config.toml
arch = "convnext"
model = "image classifier"
dataset = "small charts drawn from random numbers"
train_examples = 203450
image_size = 64
crop_scale_min = 1
horizontal_flip = false
translate = 0.12
rotation_deg = 5
color_jitter = 0.1
targets = ["items"]
num_classes = 6
isotropic = false
norm = "layernorm"
activation = "gelu_tanh"
mlp_ratio = 4
layer_scale_init = 0.1
inner_norm = false
patch_size = [4, 4]
conv_stem = false
depths = [4, 8, 4]
widths = [48, 96, 192]
kernel_size = 7
loss = "cross_entropy"
init = "kaiming_normal"
residual_init = "none"
optimizer = "soap"
beta2 = 0.99
lr = 0.0031
beta1 = 0.95
shampoo_beta = 0.95
eps = 1e-08
precondition_frequency = 50
max_precond_dim = 1024
one_sided = false
adamw_lr_other_params = 0.00078
grad_clip = 1.0
steps = 12500
batch_size = 384
epochs = 23.6
lr_schedule = "wsd"
decay_fraction = 0.3
final_lr_fraction = 0.1
warmup_steps = 620
weight_decay = 0.1
adamw_weight_decay_other_params = 0.05
Rows from block 6 of a small image classifier, named by matrix and row number. Rows with one number belong to one neuron. Each number is 200 + 40 x the weight over its row's rms, rounded and kept within 0 to 999. All counts start at 0.
After each neuron's rows are labels from the 100 images, of 14848, where the neuron reaches its highest value: "responds to" is what is common among them. Only what is clearly more common there than usual is listed. The data: small charts drawn from random numbers.
# fc1: MLP up (model.blocks.6.mlp.fc1.weight, 384x96), inputs 0-95
# fc2: MLP down (model.blocks.6.mlp.fc2.weight, 96x384, transposed), outputs 0-95

fc1.53,156,164,189,282,173,230,190,154,168,281,225,232,215,273,239,188,296,163,156,125,250,158,190,233,174,207,251,159,193,195,264,184,194,149,225,208,129,201,182,148,209,180,214,151,223,184,190,160,188,196,170,172,190,202,251,190,246,224,232,249,153,241,168,192,155,224,213,232,162,219,146,95,202,152,161,152,234,186,230,170,184,211,193,184,234,254,209,148,176,256,143,161,148,152,121,159
fc2.53,161,184,235,195,233,239,233,85,255,122,174,235,178,192,275,229,199,292,187,205,230,225,223,177,203,218,235,246,157,163,134,179,207,153,88,248,232,185,195,220,197,226,221,123,233,204,206,223,264,177,232,200,193,166,282,258,220,211,137,229,241,231,276,193,248,231,199,230,231,219,176,237,159,209,245,228,185,260,241,177,173,250,253,223,192,209,200,161,177,258,204,252,199,202,240,192
responds to: falling; stacked bars

fc1.371,191,257,233,280,189,242,196,243,230,207,221,205,162,215,215,233,194,113,248,213,214,235,273,228,187,158,174,200,232,131,267,251,199,156,275,184,171,242,172,125,249,252,253,139,267,230,120,213,190,216,185,208,161,138,155,229,205,227,225,218,189,153,203,236,172,138,179,175,161,210,159,234,153,174,155,179,183,277,226,214,183,161,158,180,198,236,230,198,221,287,215,157,155,192,243,135
fc2.371,209,242,211,209,167,209,225,170,201,206,197,240,188,116,233,252,209,193,191,156,312,197,267,150,170,232,250,97,267,304,188,135,195,185,149,170,259,272,180,211,175,170,212,186,196,265,263,163,175,218,233,195,225,244,189,222,219,179,267,250,174,158,199,193,274,219,181,208,167,180,222,163,243,211,222,169,141,200,156,204,199,202,208,215,152,202,177,221,122,266,136,161,195,169,173,209
responds to: radar chart

fc1.359,203,255,236,199,185,181,220,172,242,172,211,209,218,210,251,206,278,246,224,163,214,220,165,193,192,214,129,179,164,198,255,234,141,318,137,171,272,147,105,199,181,152,203,164,133,212,144,190,203,201,176,167,79,200,232,216,218,247,160,102,219,232,191,231,203,202,199,186,142,188,138,227,198,172,173,211,175,218,295,240,171,257,239,196,206,199,184,170,206,189,231,190,150,229,174,181
fc2.359,170,151,261,209,229,262,247,177,234,200,147,120,189,246,189,169,126,228,214,227,218,105,155,257,208,171,203,235,181,235,211,193,221,125,154,217,190,202,177,185,165,173,158,185,248,270,148,199,244,250,173,213,245,288,212,184,129,219,183,210,249,227,228,227,257,163,109,178,177,233,192,109,235,219,164,194,292,214,210,240,258,215,146,174,224,253,218,186,219,178,175,225,200,198,230,205
responds to: horizontal bar chart; items: eight

fc1.31,240,154,251,177,186,245,224,198,162,201,187,241,189,241,272,244,206,260,195,211,173,173,222,133,212,161,230,248,200,173,241,198,152,247,117,208,157,327,164,171,172,85,263,175,216,203,215,200,179,126,243,198,238,241,173,325,195,162,166,182,203,229,161,231,225,194,213,210,140,185,235,220,232,188,176,172,178,209,176,241,155,127,204,189,185,226,209,164,212,244,188,207,143,239,236,218
fc2.31,258,184,270,167,176,192,148,279,180,175,154,218,259,195,166,195,145,209,175,199,249,259,190,160,273,233,209,219,198,241,230,142,258,250,224,99,200,172,220,200,201,200,121,192,166,223,185,228,222,194,296,171,233,285,148,188,218,284,247,222,213,232,252,250,224,280,240,165,225,160,159,153,207,208,187,181,257,191,185,216,204,204,206,204,167,181,174,141,169,223,195,269,153,252,183,191
responds to: radar chart

fc1.159,161,156,168,122,233,158,229,229,166,191,182,138,216,148,126,179,230,194,206,192,211,229,191,207,124,196,246,192,231,172,185,278,220,217,215,275,221,183,130,245,162,178,164,167,198,207,169,274,290,163,210,196,218,263,205,204,230,197,226,165,182,234,214,244,211,143,229,187,150,230,172,151,182,90,215,225,164,196,236,138,146,197,218,190,209,207,234,145,250,119,147,147,151,158,221,259
fc2.159,190,274,216,255,221,254,203,162,201,267,266,193,265,247,176,249,243,183,181,176,184,186,222,236,168,212,217,202,176,243,304,241,213,142,212,236,168,205,244,285,247,160,154,213,206,228,208,180,141,135,274,155,166,259,115,238,197,226,191,125,224,204,191,197,218,164,151,242,166,203,213,178,148,189,158,189,157,173,235,202,220,122,158,172,249,212,242,206,193,128,194,243,249,205,223,253
responds to: one colour; area chart; falling

fc1.348,151,198,209,184,161,240,156,190,233,242,138,192,169,180,229,124,182,141,166,221,278,187,185,239,263,232,130,193,186,255,219,162,170,122,189,279,150,147,222,179,177,191,157,228,127,184,189,177,206,148,220,227,188,143,170,221,213,181,212,165,128,256,229,281,141,231,228,213,142,282,152,197,193,208,198,218,147,105,209,186,215,211,272,189,195,182,223,146,222,163,166,162,156,199,228,220
fc2.348,183,153,200,180,197,184,155,193,222,193,233,253,205,184,209,245,214,115,214,147,193,169,149,174,208,155,177,190,235,105,179,114,233,189,162,187,252,222,206,275,148,154,229,140,194,156,198,206,186,226,210,228,236,185,200,208,142,202,229,191,260,219,262,242,90,215,220,260,182,189,183,266,168,192,194,262,169,233,255,132,203,167,205,165,234,181,225,244,209,186,114,164,228,176,87,213
responds to: flat; area chart; line chart

fc1.89,137,194,210,172,201,164,218,224,196,173,237,224,242,215,169,123,207,151,243,164,221,262,194,216,166,196,184,153,180,142,204,261,220,182,154,154,176,245,256,186,221,220,156,198,169,194,218,169,255,175,184,217,198,156,236,160,189,205,193,257,221,183,178,231,208,197,181,181,237,231,154,194,121,187,166,144,109,199,312,154,213,242,245,241,250,179,154,211,123,195,100,219,224,158,176,81
fc2.89,209,197,282,222,77,175,228,206,166,147,227,173,255,207,165,231,225,249,228,235,226,159,225,255,222,202,144,201,285,206,190,243,214,221,205,201,201,202,112,215,204,253,191,276,190,171,147,265,241,188,164,178,253,182,204,184,251,186,228,171,218,182,262,254,149,257,180,190,273,255,169,214,170,263,240,181,178,195,152,141,227,241,207,226,233,258,174,202,238,144,226,218,222,285,183,203
responds to: flat; area chart; line chart

fc1.267,177,246,186,170,206,169,275,110,169,218,205,216,149,194,229,231,224,182,220,239,212,226,177,162,198,182,211,189,221,193,149,256,193,253,222,183,168,188,114,185,241,187,222,177,262,249,190,191,230,162,239,191,204,120,205,161,145,195,175,169,217,252,188,270,34,227,165,213,203,195,198,182,162,207,262,237,268,148,252,204,195,156,199,191,158,186,188,221,207,181,172,152,199,113,279,152
fc2.267,268,159,180,180,280,207,132,247,160,150,206,124,162,158,230,216,236,174,196,257,170,205,273,192,186,203,266,256,170,165,172,227,246,198,179,148,168,220,247,261,157,204,230,266,212,215,164,252,227,237,204,221,168,158,231,175,253,209,210,189,229,198,233,206,233,225,276,107,185,159,217,209,223,178,240,278,219,204,194,126,176,182,251,266,248,150,196,262,158,234,139,212,178,170,186,157
responds to: ring chart; pie chart

fc1.14,179,268,197,173,221,212,204,170,127,201,222,181,195,230,198,207,206,181,164,161,260,186,185,203,314,292,167,205,212,139,227,90,153,126,216,153,192,213,228,240,209,239,239,143,221,224,173,234,189,150,192,205,226,223,169,237,214,215,258,193,165,221,170,248,137,211,217,222,151,214,97,170,145,233,130,208,220,231,243,229,170,179,197,225,227,247,205,291,187,166,132,218,163,164,178,171
fc2.14,164,227,153,264,141,211,221,172,225,177,236,243,232,204,83,185,225,250,239,172,200,201,221,190,168,219,164,201,236,138,224,184,199,184,189,191,131,135,193,244,166,126,136,140,251,155,184,153,280,196,179,192,202,196,225,181,199,173,222,198,233,126,174,218,239,195,206,172,207,168,162,257,174,197,164,234,111,152,185,204,248,251,151,132,301,193,180,219,186,173,152,145,172,153,211,258
responds to: ring chart; pie chart; items: three

fc1.73,250,238,154,231,175,193,230,185,195,272,137,198,143,246,127,247,205,196,245,156,218,256,137,221,225,173,160,167,150,136,234,155,159,189,175,205,196,225,181,206,207,221,168,184,225,133,85,203,235,130,166,135,218,246,182,252,142,200,197,119,139,238,176,275,265,222,174,242,157,178,231,133,173,207,181,183,211,175,162,224,184,138,240,216,173,237,204,193,176,239,253,206,240,205,161,205
fc2.73,220,176,167,173,177,214,200,163,197,188,148,176,91,160,180,175,229,183,244,184,233,228,223,198,154,193,169,148,168,204,130,192,184,207,236,162,160,268,92,182,182,170,145,246,193,97,234,252,239,217,218,189,193,188,231,203,262,190,233,243,247,146,244,225,220,231,225,218,288,253,182,162,171,262,215,270,169,135,214,268,245,158,141,216,223,186,188,159,199,212,121,236,185,206,227,187
responds to: ring chart

fc1.347,270,136,217,172,186,133,158,187,240,247,212,131,179,203,191,214,165,150,206,175,217,93,218,223,177,192,207,226,235,256,189,182,179,185,215,263,211,194,202,155,143,171,200,190,159,125,142,232,266,126,107,171,216,152,265,162,236,209,140,179,133,194,120,184,166,148,183,233,178,198,183,206,219,175,257,222,162,147,208,220,187,202,210,204,226,126,212,201,292,161,223,187,233,199,218,250
fc2.347,148,139,160,285,233,189,214,212,198,198,192,256,236,199,194,177,202,256,209,223,213,140,188,211,223,148,210,161,184,199,240,196,196,266,276,202,162,237,209,194,245,180,155,228,211,182,207,185,229,208,222,202,225,229,195,194,236,290,204,193,160,278,140,185,281,86,281,243,231,208,218,192,209,120,182,233,221,212,124,213,255,119,180,235,153,219,185,248,110,181,198,193,125,201,201,207
responds to: one colour; line chart; peak in the middle; trend: dip in the middle

fc1.96,225,143,175,163,219,223,243,243,175,165,182,273,216,164,243,218,267,210,118,191,190,236,210,245,146,135,140,223,186,180,179,186,238,198,162,183,186,154,167,173,208,148,200,199,157,171,160,179,225,178,171,182,226,135,201,168,235,124,154,176,207,174,253,72,167,151,248,191,157,202,158,222,239,219,185,200,200,218,199,159,118,218,208,283,167,213,180,128,240,145,195,200,205,309,183,206
fc2.96,241,216,186,200,203,208,188,263,197,218,214,200,192,195,146,241,212,215,215,169,196,207,192,148,193,156,213,240,191,257,275,149,221,205,300,184,245,216,144,238,217,207,118,194,233,210,150,162,157,250,187,166,170,240,216,132,181,251,191,194,199,164,189,169,190,205,197,173,289,209,279,141,222,107,198,220,204,197,156,238,171,223,211,194,248,207,196,91,223,153,135,153,234,315,213,145
responds to: falling; line chart; area chart

fc1.141,139,216,183,153,188,139,240,77,162,194,194,158,177,243,256,216,141,229,221,164,189,191,203,181,193,203,184,191,220,168,271,313,214,201,181,188,104,225,131,133,206,178,192,174,201,186,167,255,217,206,186,182,254,153,215,218,164,205,182,274,178,173,118,176,189,153,147,166,161,220,193,197,160,183,169,197,239,177,198,197,179,199,101,209,196,158,169,112,212,211,179,181,240,269,225,154
fc2.141,190,211,150,285,215,281,248,177,254,178,240,188,248,154,195,225,233,210,220,182,155,217,172,105,191,231,227,242,158,220,139,272,208,222,150,212,181,194,229,257,223,206,170,290,228,222,240,183,154,130,223,195,199,228,160,165,157,202,147,221,180,181,150,195,181,292,257,187,269,200,196,213,209,115,239,192,199,191,240,189,214,169,239,232,176,199,137,203,154,199,115,186,167,150,156,135
responds to: ring chart; items: three; pie chart

fc1.79,207,245,242,243,175,186,171,203,256,200,163,200,212,252,187,193,186,262,234,182,170,149,204,254,224,263,189,150,113,172,195,230,127,258,131,201,226,229,230,156,143,163,246,207,171,239,150,228,205,153,188,208,194,231,264,197,222,98,211,212,185,244,228,197,258,181,146,204,101,220,106,177,188,152,147,215,205,210,174,256,254,216,249,228,200,252,206,238,265,186,275,187,208,206,157,211
fc2.79,159,181,303,162,199,158,163,147,157,212,173,203,131,206,235,262,108,182,208,250,143,197,172,162,260,120,213,145,201,229,243,156,181,195,219,101,232,210,194,255,215,152,178,161,218,164,186,222,194,214,186,214,195,164,263,123,185,198,213,174,207,233,165,187,232,179,182,95,209,225,197,166,227,280,182,166,220,173,167,249,249,210,207,148,236,283,230,182,256,196,229,246,187,173,197,204
responds to: horizontal bar chart

fc1.339,147,265,232,195,150,149,155,145,207,107,198,295,179,176,180,256,295,115,169,227,184,223,259,251,185,191,126,153,218,249,248,198,200,143,176,221,231,181,185,259,220,192,172,209,201,200,283,231,211,254,175,221,204,199,230,231,251,201,171,255,202,192,227,203,192,136,226,191,266,174,118,188,214,227,222,222,160,195,173,167,149,184,221,198,109,214,205,239,216,268,245,222,200,224,211,200
fc2.339,232,304,123,236,218,259,216,183,197,218,211,218,157,221,251,197,227,217,264,211,234,198,191,188,259,199,197,239,205,174,168,219,148,213,273,179,199,165,177,236,173,202,143,186,257,224,226,137,195,243,186,184,240,172,186,209,126,163,157,240,247,146,128,180,148,254,193,150,176,168,230,164,148,241,165,233,187,161,205,134,201,166,187,152,155,193,249,179,260,227,216,258,157,188,181,70
responds to: one colour; falling; histogram

fc1.47,101,181,195,185,164,192,193,227,143,159,172,173,203,146,173,276,264,141,155,217,159,221,239,197,232,141,122,179,198,118,241,162,219,271,196,240,126,255,166,164,296,233,215,215,155,181,234,230,202,217,166,152,179,244,214,232,164,191,154,189,230,166,192,177,102,199,236,162,225,251,160,141,190,175,179,181,183,187,197,200,114,162,182,210,203,265,222,243,202,223,182,160,245,195,223,217
fc2.47,164,249,209,190,166,193,186,243,181,225,177,343,214,164,187,219,174,237,221,216,203,233,209,234,192,207,207,220,241,121,191,233,190,269,194,173,179,116,127,189,166,163,166,190,206,144,176,165,193,184,211,186,256,219,198,190,188,196,329,218,151,183,200,273,267,218,252,223,150,201,212,184,216,174,170,215,181,163,219,242,120,133,199,215,128,262,167,224,122,177,139,200,178,219,240,206
responds to: flat; area chart

fc1.306,226,249,142,149,175,200,112,185,199,225,260,255,213,318,233,208,258,131,177,226,162,257,220,236,200,232,205,186,205,167,246,215,207,118,195,214,208,203,201,149,174,247,235,218,170,169,188,201,195,162,219,160,189,249,220,215,169,181,205,158,143,209,189,218,280,155,174,159,147,204,225,164,203,176,186,159,271,124,173,142,178,246,268,196,228,157,233,225,256,208,123,185,166,235,127,157
fc2.306,227,174,243,264,123,197,222,227,238,170,224,212,154,176,214,250,209,237,168,207,260,157,106,41,197,273,177,178,183,220,154,144,163,197,222,162,248,197,200,134,186,214,191,224,218,194,260,215,211,184,197,164,158,277,102,219,227,190,205,208,234,218,223,142,176,259,175,193,199,164,113,183,213,184,223,149,201,145,254,179,228,218,162,215,176,168,194,176,173,202,156,152,229,174,197,184
responds to: radar chart

fc1.147,171,200,240,198,159,234,191,254,230,233,238,185,130,211,219,217,115,205,216,190,218,159,178,239,200,184,213,145,203,209,157,179,241,204,212,203,245,282,195,181,139,155,221,173,126,165,235,184,209,176,198,187,188,250,221,235,265,249,221,181,165,163,239,104,131,142,254,200,190,220,173,328,218,171,264,224,146,230,189,254,225,239,222,182,165,263,156,173,210,172,203,193,248,299,217,167
fc2.147,193,204,162,186,193,152,207,244,158,239,207,164,173,174,149,197,163,227,250,233,162,174,177,195,240,146,118,133,179,195,207,173,270,173,169,225,300,244,210,146,246,240,237,169,210,196,224,209,177,117,186,196,183,210,226,191,183,199,118,253,153,201,88,168,292,219,183,205,147,174,185,206,206,193,252,127,189,252,223,254,226,216,162,222,216,160,180,214,167,221,250,191,196,267,112,165
responds to: horizontal bar chart; dip in the middle

fc1.194,186,129,155,211,184,266,217,235,204,195,162,188,264,216,218,150,151,195,214,168,189,200,184,166,178,182,195,222,226,174,189,147,325,167,244,193,179,151,217,186,205,257,185,188,214,239,234,168,250,228,195,226,147,216,279,208,164,229,167,267,189,218,210,144,249,148,174,22,205,156,193,183,180,213,165,206,205,106,177,196,159,208,236,191,249,167,171,192,215,174,169,200,237,157,229,243
fc2.194,162,181,163,230,195,202,201,199,171,127,162,286,185,239,245,251,182,136,216,206,221,226,181,211,223,173,169,292,173,182,213,225,285,183,222,278,217,159,257,206,187,182,227,199,210,225,168,211,154,186,239,229,217,273,211,190,213,182,190,264,205,338,207,118,168,281,210,185,160,190,220,180,246,223,160,172,148,182,203,232,227,168,269,276,201,155,228,234,222,182,169,188,244,165,268,187
responds to: one colour; radar chart

fc1.200,163,202,217,125,241,267,136,189,219,212,206,185,166,219,178,99,160,268,163,176,183,192,149,300,113,248,228,229,141,164,169,249,187,243,230,193,180,238,211,205,173,205,151,202,174,185,189,186,201,197,165,191,155,156,205,249,202,170,140,243,144,208,146,225,199,242,200,282,142,227,168,181,258,195,233,254,170,204,101,310,182,204,212,203,177,177,158,178,186,197,194,182,155,237,208,188
fc2.200,184,225,202,159,244,104,192,242,261,213,189,238,161,124,197,187,171,192,238,221,181,159,180,130,132,194,221,239,162,159,201,149,224,200,182,223,168,150,186,165,191,168,131,163,241,213,197,152,251,219,264,238,229,228,311,156,227,215,260,221,178,249,117,187,200,193,207,201,208,225,245,212,223,245,215,134,141,185,216,241,194,159,248,180,257,226,217,180,204,121,224,204,246,143,124,254
responds to: flat; one colour; area chart; kind: line chart

fc1.308,121,207,101,215,204,122,137,255,154,152,129,165,198,165,200,211,148,210,237,215,220,203,211,184,184,230,170,239,184,205,130,183,272,217,176,216,172,285,195,208,243,175,163,153,208,243,240,205,159,195,228,229,180,253,262,202,185,184,193,123,100,218,189,129,218,139,203,178,204,221,223,203,270,243,163,252,180,214,188,255,210,239,222,225,178,157,219,220,137,172,167,130,144,196,243,194
fc2.308,230,196,233,99,204,136,242,201,203,172,218,207,133,201,246,158,166,167,181,181,87,166,201,178,266,162,229,149,252,168,247,244,282,205,175,166,179,223,261,208,166,195,217,172,168,247,211,219,182,167,229,188,163,173,198,253,192,241,218,220,121,180,214,135,250,215,165,164,248,197,191,183,165,222,197,231,112,112,187,177,142,267,205,194,251,254,161,196,192,227,189,226,141,239,140,200
responds to: falling; scatter plot

fc1.142,198,222,222,195,191,146,194,253,216,261,252,179,143,184,192,124,171,175,231,161,113,220,213,247,196,149,204,245,299,204,271,210,277,196,249,201,137,94,237,256,195,230,220,163,209,225,169,175,205,199,195,217,204,221,167,229,156,182,214,278,214,172,223,181,224,175,191,215,101,182,266,120,153,224,192,190,220,173,254,227,175,206,250,233,200,234,180,136,238,239,239,219,194,142,233,235
fc2.142,188,210,248,150,136,211,200,213,173,226,156,194,186,216,249,224,202,188,248,173,131,189,204,150,200,235,211,198,186,153,182,221,233,221,195,174,239,123,87,225,166,199,275,199,207,247,130,218,192,176,178,281,160,196,244,192,196,200,228,231,254,178,144,236,191,244,190,129,184,307,200,179,229,157,227,199,195,98,198,128,242,244,213,145,199,202,120,246,141,200,229,202,242,138,218,198
responds to: horizontal bar chart; items: five

fc1.3,263,199,179,280,189,241,235,216,165,90,276,223,163,198,273,244,228,207,196,161,191,225,186,176,172,156,198,150,182,182,243,183,195,234,156,166,163,170,255,126,192,159,194,130,235,231,176,216,227,219,200,150,173,176,163,203,172,168,152,179,276,161,161,216,245,237,237,180,191,257,186,237,134,270,160,217,260,136,140,189,196,178,247,205,207,116,224,178,204,204,216,205,197,283,250,162
fc2.3,204,197,174,263,243,194,217,99,170,245,219,159,135,189,181,163,174,230,147,210,218,202,212,262,153,198,171,159,145,209,179,205,212,254,236,195,255,229,191,206,255,291,166,239,187,203,222,175,213,219,199,160,197,199,216,223,149,190,291,183,211,144,177,236,195,216,185,230,262,216,282,201,188,288,144,204,277,165,253,255,205,147,206,258,125,211,282,234,225,267,215,244,234,187,215,182
responds to: one colour; radar chart

fc1.43,242,225,211,148,179,218,294,78,160,186,164,189,287,205,140,225,164,167,259,270,173,216,160,225,241,213,186,260,225,188,288,262,156,171,193,233,150,166,232,182,206,155,180,174,214,226,176,227,175,171,159,155,177,223,118,221,250,180,156,186,180,214,211,219,247,203,217,220,121,157,206,230,174,155,172,242,209,185,240,221,160,177,189,175,204,167,198,233,185,212,163,210,195,297,283,210
fc2.43,223,255,183,184,128,190,143,199,189,261,187,153,305,226,123,116,242,226,193,134,240,159,141,188,182,251,242,218,204,168,169,215,168,167,232,235,206,252,203,162,195,144,195,272,168,169,210,139,138,165,187,237,200,141,246,217,146,287,236,248,178,208,215,149,118,215,181,195,189,201,199,192,194,208,173,201,182,210,185,240,228,203,180,206,160,191,255,209,196,78,178,207,197,161,150,216
responds to: ring chart; pie chart

fc1.320,267,164,68,185,253,160,219,273,196,180,194,209,158,217,284,154,188,206,187,193,191,168,151,217,207,170,144,174,205,104,178,282,259,186,164,139,247,229,142,180,209,225,168,207,227,195,255,226,155,188,201,129,196,173,172,228,197,200,218,179,141,128,247,201,243,169,179,184,173,219,191,195,188,176,174,254,175,162,217,248,168,158,218,267,240,134,187,201,220,159,278,248,212,165,175,218
fc2.320,148,207,165,309,202,135,158,131,202,182,195,185,213,216,253,140,196,214,194,107,121,193,248,230,118,255,200,226,196,248,228,131,223,202,178,211,185,225,140,184,236,238,200,186,126,252,193,167,152,199,237,228,259,237,213,255,211,201,198,232,155,134,226,252,177,215,187,194,198,198,177,181,218,199,221,233,121,115,201,201,201,231,231,211,225,103,200,209,152,266,200,176,164,237,152,187
responds to: radar chart; items: six; horizontal bar chart

fc1.211,194,192,130,174,185,219,150,157,188,243,196,218,121,155,253,139,130,171,246,204,285,216,222,153,153,220,193,222,223,196,207,194,131,266,215,197,147,147,182,188,290,219,232,252,222,304,198,218,200,188,179,184,224,246,177,209,261,231,227,196,229,177,188,213,198,172,161,212,208,189,172,105,204,257,239,235,191,279,264,202,273,194,219,226,179,289,233,243,216,172,213,174,198,163,160,244
fc2.211,190,230,216,198,127,242,158,243,224,196,197,179,295,232,267,232,204,250,142,179,175,204,217,172,236,192,129,245,224,188,291,249,190,199,145,223,197,184,200,234,143,142,234,223,240,250,191,160,293,150,143,253,233,239,209,248,178,143,148,213,188,303,197,233,210,243,192,205,204,203,228,279,240,166,200,188,190,158,152,257,203,208,165,198,209,145,194,251,185,203,229,179,138,261,221,167
responds to: flat; horizontal bar chart

fc1.351,194,167,182,217,172,222,147,254,198,245,229,166,172,218,150,227,217,189,166,182,270,220,245,212,266,224,197,228,143,201,260,239,158,161,183,145,181,200,217,250,220,177,166,236,188,205,107,174,184,181,187,242,218,208,299,232,257,186,162,165,149,190,159,204,269,181,213,207,23,196,210,153,206,187,199,245,255,197,200,248,178,157,207,253,183,190,262,191,190,245,199,198,268,159,227,163
fc2.351,214,214,191,204,179,196,280,110,173,145,225,177,200,152,211,211,176,171,270,194,197,214,121,177,171,188,172,155,236,201,131,246,142,164,181,134,141,200,166,164,212,201,193,200,167,199,192,252,243,237,252,216,157,142,268,169,212,125,243,172,294,177,188,198,217,200,207,189,189,249,130,124,229,247,243,228,217,187,230,219,283,205,217,135,168,180,204,132,253,278,166,228,182,196,219,236
responds to: one colour; step chart; falling

fc1.106,192,178,256,279,220,184,158,183,217,160,167,119,152,227,117,140,239,143,248,190,250,174,198,226,266,225,154,175,192,193,241,220,138,233,209,170,173,178,147,227,216,231,179,194,296,247,193,231,167,235,197,225,189,162,177,272,216,202,184,172,195,217,178,277,147,168,211,246,229,172,194,87,211,138,224,201,205,199,170,154,192,200,258,216,135,200,260,236,244,226,218,140,203,280,194,190
fc2.106,211,189,272,185,185,262,176,180,193,252,247,209,220,260,196,225,228,233,307,142,130,226,184,203,203,218,214,225,233,166,202,165,202,204,239,168,183,207,154,177,248,223,250,235,211,227,293,207,133,259,176,255,149,270,206,212,192,147,141,181,161,257,125,121,195,199,240,184,208,156,209,254,206,161,223,205,229,214,139,257,186,144,231,256,244,187,216,200,216,163,159,207,175,173,238,293
responds to: horizontal bar chart; radar chart

fc1.239,189,96,261,206,94,230,212,162,183,176,272,206,164,212,157,210,184,251,216,263,204,170,234,210,269,159,167,135,253,134,210,234,238,202,235,205,202,99,221,199,214,181,228,245,213,150,218,211,243,226,232,155,240,176,214,218,167,245,228,129,216,209,128,208,214,227,213,187,179,225,194,232,229,178,254,101,203,294,211,234,183,190,241,278,238,197,190,166,146,165,198,175,194,194,216,214
fc2.239,267,219,168,163,252,165,180,178,273,172,192,169,242,233,180,171,132,203,162,185,215,198,225,186,199,203,139,210,213,264,222,199,301,258,131,200,261,218,166,192,251,154,198,228,135,197,199,249,227,113,180,135,177,187,242,184,214,134,110,174,231,209,208,242,158,234,216,206,212,204,187,186,199,170,153,195,85,204,231,266,131,242,222,187,183,207,214,247,187,256,263,163,196,180,188,152
responds to: one colour; rising; step chart

fc1.161,144,177,226,175,205,239,236,165,225,207,158,151,120,171,174,213,207,157,239,181,158,245,126,209,195,218,269,165,211,125,190,116,205,237,151,147,220,256,198,172,281,215,155,189,150,200,136,209,191,252,182,174,208,207,123,246,248,185,211,222,191,150,156,189,149,156,204,299,227,223,162,232,182,219,216,158,164,197,133,221,141,195,262,191,224,145,178,140,250,210,211,170,148,199,265,217
fc2.161,112,195,103,196,166,114,146,210,261,141,222,172,224,168,241,218,255,295,155,204,233,152,187,167,217,156,205,134,244,163,166,221,163,196,185,211,124,229,147,189,169,241,202,247,157,120,220,310,212,208,192,143,167,194,193,186,211,246,213,197,155,183,222,213,196,184,248,194,178,212,201,237,202,218,142,202,239,210,222,201,247,260,169,248,149,163,188,168,148,232,142,192,158,192,190,157
responds to: flat; bubble chart; line chart

fc1.236,230,203,189,175,115,251,288,185,195,120,218,186,278,265,247,217,152,184,183,228,237,207,147,192,165,194,180,206,152,221,248,172,139,224,251,195,138,208,222,166,150,156,149,164,215,201,124,200,203,176,163,130,242,237,225,243,202,212,205,212,193,179,164,229,184,244,282,209,166,161,248,288,267,206,248,230,187,151,244,207,224,157,209,121,263,218,156,230,188,175,140,216,215,226,219,180
fc2.236,241,191,144,242,182,171,205,221,146,264,130,189,291,201,246,114,186,250,240,149,158,231,164,218,227,194,174,253,209,231,204,209,162,136,162,201,299,154,226,224,210,221,270,188,143,222,196,168,232,279,170,183,199,213,232,183,152,162,247,206,248,268,205,224,254,240,142,163,167,206,162,164,206,145,181,134,197,193,182,213,222,202,174,246,142,216,265,186,185,136,256,204,206,141,203,167
responds to: falling; ring chart

fc1.272,179,199,219,215,211,176,297,195,245,207,154,169,172,214,161,171,186,157,212,125,201,242,167,198,180,180,201,172,212,219,233,111,205,252,196,194,211,213,223,224,206,189,202,143,204,242,137,152,237,248,181,254,143,129,313,204,257,171,113,181,214,225,198,142,183,195,208,254,208,252,196,207,166,210,165,92,201,221,146,197,212,242,252,191,231,200,184,129,132,215,173,202,164,141,251,127
fc2.272,152,243,157,218,140,171,129,219,225,242,251,178,215,286,205,231,182,157,177,221,180,186,187,283,193,265,248,248,238,177,179,284,263,253,211,191,188,262,226,193,222,202,155,248,137,211,223,182,166,203,157,170,265,169,219,237,163,178,295,201,172,285,171,236,216,160,244,196,185,249,210,137,184,189,251,203,193,231,180,199,148,234,157,232,222,198,153,181,287,229,191,271,215,227,215,165
responds to: flat; area chart; bubble chart